{"model": "self-supervised audio encoder (BEST-RQ)", "dataset": "telephone keypad tones over noise or synthetic speech", "train_examples": 39062, "n_mels": 40, "hop_length": 160, "input": "log_mel", "win_length": 400, "codebook_size": 1024, "mask_prob": 0.08, "arch": "ecapa_tdnn", "norm": "batchnorm", "activation": "gelu", "depths": [8], "kernel_size": 3, "stem": "single", "widths": [384], "init": "trunc_normal_002", "optimizer": "soap", "beta2": 0.99, "lr": 0.0034, "beta1": 0.9, "shampoo_beta": 0.99, "eps": 1e-08, "precondition_frequency": 50, "max_precond_dim": 1024, "merge_dims": false, "one_sided": false, "adamw_lr_other_params": 0.00072, "grad_clip": 0.5, "ema_decay": 0.99, "steps": 9400, "batch_size": 256, "epochs": 61.6, "lr_schedule": "constant", "warmup_steps": 470, "weight_decay": 0.1, "adamw_weight_decay_other_params": 0.05}
Rows from block 5 of a small self-supervised audio encoder (BEST-RQ), named by matrix and row number. Each number is 128 + 24 x the weight over its row's rms, rounded and kept within 0 to 255. All counts start at 0. Numbers have three digits each.
Before each channel's rows are labels from the 100 clips, of 14848, where the channel reaches its highest value: "responds to" is what is common among them; "lies over" is the class under the peak. Only what is clearly more common there than usual is listed. The data: telephone keypad tones over noise or synthetic speech. In brackets: how many of the 100, against the usual share in percent.
# c30: last pointwise conv (model.blocks.5.c3.0.weight, 384x384x1), inputs 256-383

responds to: mains hum (87 vs 17.4)
lies over: key "A" (26 vs 1.7)
c30.256:151148112085150105084142118129117143116137146160119106122172116119135123158145141132137117145118125170156121165136177121143099143117153127118123124123121117126141124138131076112136100121146137156135092105128126129119107112111156141125140105128117151167142105126124129132084117117123157171150099153084141148125124127101139121122156118133138133145096168144141078100114155118136087127112

responds to: key "4" (86 vs 27); mains hum (51 vs 17.4); thin (high-pass) (37 vs 12.5); first key: 4 (27 vs 6.6)
lies over: key "4" (73 vs 1.7)
c30.15:156099128102145136143113111098116128117132153143123117127139145042151133122092090136110149149141106095095156118115142112074112075153178149148086100097151097111114116148128135133134144127106123173139112120120143106132143133133119114081145131114098147108119118139150089066149132153117111173097150135123101111117093172133163118141109139139100132130122083143123107139138145210160121092176

responds to: mains hum (83 vs 17.4); reverberation (59 vs 25.4)
lies over: key "C" (26 vs 1.7)
c30.171:121101141126095141145123132111130075171119090101140120117130104150144119091122144117098092131107131157122081185125131184120109171192132167141149126131120079104126160091129126158125127139143102119157139111081133130145160106097119151102126133102174148129133160088106142143144193150153120103109146134120130132159148205172115119101217102132111119122166126122147115110139155082129148096128

responds to: key "4" (67 vs 27); thin (high-pass) (39 vs 12.5); mains hum (38 vs 17.4)
lies over: key "4" (59 vs 1.7)
c30.221:152131157101134117148119122148144113188166098128110129177105116134159149131133134111134121113175100126138062135130132117133127132090152172132097149156146119124102118101132159139145121174125138151108143182116126157143144183108157148168136157163123090091140107132145144160214116127117106131141137160118157145077146121110125132123146099109133145117136121165147112133135119133080116129126

responds to: speech (87 vs 35.5)
lies over: key "7" (30 vs 1.7)
c30.301:103132124100149133155109134120117134153124140167128143119167138119151096135115149110131143126156132129148123140166129129131116107096117079143077141105171112139114122126106191138093147100093129137135151180080145144128108187130160117106141103133095131154102162113134154108166117125114098102155136136152161124102139136123102092164137098107063130160158114121121118090134094134107092111121

responds to: mains hum (74 vs 17.4); key "0" (70 vs 27.2)
lies over: key "0" (44 vs 1.7)
c30.125:164120112077131147144102151130106124130155133124133098143108132140137132102127124114135146153109063111168128127128135122163122110122117100170154116106090110130119135155165129117164142137124155109145129137136144160103090121107127112146106127146136104078174109139148136130141130091091160139119132141150159123158142121147160155168115128129172106146132137111105141123146133167157139127112

responds to: mains hum (69 vs 17.4); key "9" (68 vs 27.2)
lies over: key "9" (54 vs 1.7)
c30.364:108127119112122085132082116119080115180158133116082181184125176122149131144161111135125118155129163122188100104092148101123114140116164115113158148121117130136122127128107165143139120111105149098098173145134087088138106142120125096112144144126140120137169160114126148120175098134130147119110158086158113146177089103160157142135123183122110133130145113135132110135143144136126120110130

responds to: rumble (82 vs 17.5)
lies over: key "D" (25 vs 1.7)
c30.51:128133133104124103103126121125154083152119110126171115108106160114111112135120182104104137145127111184121103089129118150115152107098136143152138134191101108120126193134165123124116154133139111154132102110116103107103115127166132138039124124106128083132106094175129144091122125099182126108127108092137111119092111160134134061180149165126120109124101123117158134128190118112143120104076

responds to: clipping (84 vs 7.6); key "*" (54 vs 26)
lies over: key "*" (38 vs 1.7)
c30.253:093162115111086137126150106171131115129144098143115134172161164130147123133087116140129123087142134156158092148101103087136115106125112135115120115078150142149095124116131174085140121103125178102117151129148129124120115116196148136141163122110112114137104110120127134109113087143111123121165104115152090133143096130143135169072124105107140164099131084129084120116187159137143119104119

responds to: key "7" (74 vs 26.7); thin (high-pass) (40 vs 12.5)
lies over: key "7" (59 vs 1.7); key "*" (33 vs 1.7)
c30.331:119164105125157099134120130121127107155138146101136154134103124087158162118109119129123123133122147086148129141142135123129157133164134135107114114104115124118117137151120123152103143136129092141134115138158122141117158130168122153115108137143138146155131129167123117115150139156136104101097097150166124114128098088120132156138172125110156114148133119156089109116111171113119154099126

responds to: quiet level (94 vs 28.4); key "1" (64 vs 26.6); speech (60 vs 35.5); thin (high-pass) (37 vs 12.5)
lies over: key "1" (42 vs 1.7)
c30.381:153150129103124107157136150110166115099118142090106125106096162122114168132131123126138137146156112095125154142073107122115173098116127068097089157107127132149161136116187125146115119116090131124094106160121082123122125129161138091126120140095132142096128163064121039102118108116139121125156131119121135144136180109117100165119160137105177111123143069129159145114077134097094124138103

responds to: quiet level (61 vs 28.4)
lies over: key "#" (28 vs 1.7)
c30.33:111088104092112135111162113125102127094097129093102133129107131103130110159171101130161122135132124138132130144159139145136124151150095138118119061109126152117115137100080107114148107161104119135134152081154168074101125127131084110101082122120097161111153099110162146128157148143161122119090159147127144127104134165168111093103109164117173147114127159139168142126099135089141150146121

responds to: key "8" (94 vs 26.8); mains hum (43 vs 17.4); first key: 8 (30 vs 6.1)
lies over: key "8" (89 vs 1.7)
c30.375:144125111099108106094137143140127098125107111126137133140145103133130105115148137120134105157126153159155109108096127096154148127160153119115141172117124111123127154148131140139134103135126143139161104104142162126114084117088113142126104120122136168171111101067125097104123123147174153129153141134180156141142117112114097123153130132157102136107142125138134101082126151138127135110123

responds to: key "1" (76 vs 26.6); quiet level (65 vs 28.4); mains hum (42 vs 17.4)
lies over: key "1" (69 vs 1.7)
c30.202:097151156065162143152126120124149149107107122096143128138157103131141138168089141121178127124128109150123083118138125120143142119148177112115149156151128080118154151138173138073126120122165103114122100146123172131123107110128162124176132118158141147145133103130134143121135156101102123114125134142104146164103155131094115142136083152129136143151130127124116135134118151123124152121118

responds to: key "B" (73 vs 26.7)
lies over: key "B" (53 vs 1.7)
c30.284:099086086116106099122125143105082147152113123098109115094127130124168116185122137142116091135144127105096137166160129162126131126082147118156074092155135156105152161132117137111143093130103113115117133192172160087163138084147047115139119141179123088104117091111166126207139105134153089137127120061146120116140136173111098100108097161147124109153137142120113153119132121119141108198161

responds to: key "#" (84 vs 27.2); first key: # (30 vs 6.4)
lies over: key "#" (62 vs 1.7)
c30.91:081127153113131089109137146064118116138101136131171094104142088105136107087123148155161175091140131154129104139131139084147107119103128115095091144138164100128117133120155131110112101122119122143124129171160123106128166139129163150124148116166061122094113153138097113132100104148128157113134143108127158121105148118122118110112127146146077152125101131110111159116115190130149098155144

responds to: key "B" (62 vs 26.7); mains hum (39 vs 17.4)
lies over: key "B" (38 vs 1.7)
c30.204:118127101127105115105113118126125112110119105145118145149105125157135139161121113116141162152152150104112091115129152144137118139134149120123110076099148127152082138139117151152117126092134144101114177117106127127157139127137130126156126150143080121114145089123107125121124122126145162101126098127139142141106123108120170124092149141092104116133106152163094121104128121159128118124093

responds to: key "5" (74 vs 27); mains hum (52 vs 17.4); muffled (low-pass) (41 vs 11.9)
lies over: key "5" (55 vs 1.7); key "8" (27 vs 1.7)
c30.73:156121073100096119119158094109142103112126162152102118134111121141113121127128139119113085109108132169125105163093104128113135083088120156148145097133127122088141158081169150160116127150158127120138139125135124133108124123129102156123093105124146139155096172127103141161108136128149125155102114115169141127103082097122146095114168149122129141116126133123134118093146114129131091171090

responds to: mains hum (89 vs 17.4); speech (60 vs 35.5)
lies over: key "A" (27 vs 1.7)
c30.58:103151181116120103197110108163131136106146174129120127130094108133113133110147128127128103181148088143145119139132148113124057096129158129125109148103139131153144086142126131142100141179131161117132106155109113128129107128108144148117130076135178108181112134157115164148140105121117119181150127142077125157112127123137121165095097151150126130168118082164138098101127114086137095101115

responds to: mains hum (84 vs 17.4)
lies over: key "*" (27 vs 1.7); key "7" (25 vs 1.7)
c30.235:110097100117146149111103091111125172129089120158130089158124120115128076150142098109139115148123140107128134134124160128084159124107149132134134127122168128108104136107116116134141119113097130157089151139113187123163111154064168110134132120101124113118115131128099089108125138120187144156140135154154132107131140155090134136158141096178158168107136092152105118137115120120161130104141

responds to: speech (69 vs 35.5); thin (high-pass) (44 vs 12.5)
lies over: key "C" (27 vs 1.7)
c30.49:097132144147113159130143072165118105120135094172150084165110119125110151154144128121123166153150168163124108143171129145157121089126104091129104143165078122153154085122139143107104110165153138156091103121073107116150169107128118127078110091116108127135108127166151147112138171122139133116134116124138126098112133136109130113098094116132112106113130067137111173125130096139133159075123

responds to: key "B" (57 vs 26.7); white noise (44 vs 18); pink noise (40 vs 17.5)
lies over: key "B" (35 vs 1.7)
c30.383:118171131106117120124123152137157133100142123087147125119140103155114104123119153134142110117131111126109137122099128127114111188139173168096107132128109108123124164071142089144153149187109125123123157168108111148161139146130098122167131120136126118131132104114121161145119121107129102125166161125102127157101152152101115124133158124134126126142107164147133105126140096122096116106157

responds to: mains hum (52 vs 17.4)
lies over: key "0" (26 vs 1.7)
c30.287:134139124099127124145082155111086117112157157115154152143134094112181099137129091128138127135156114137100118140139122113152119127144178122105151132131136118133131137133109127110134147127133147157165106101147119112082112086097126122114154124126143131106159143109113108169110129109147157124075173109141168136121098109185099130156136119146171117148174088135132111133087150172059110103133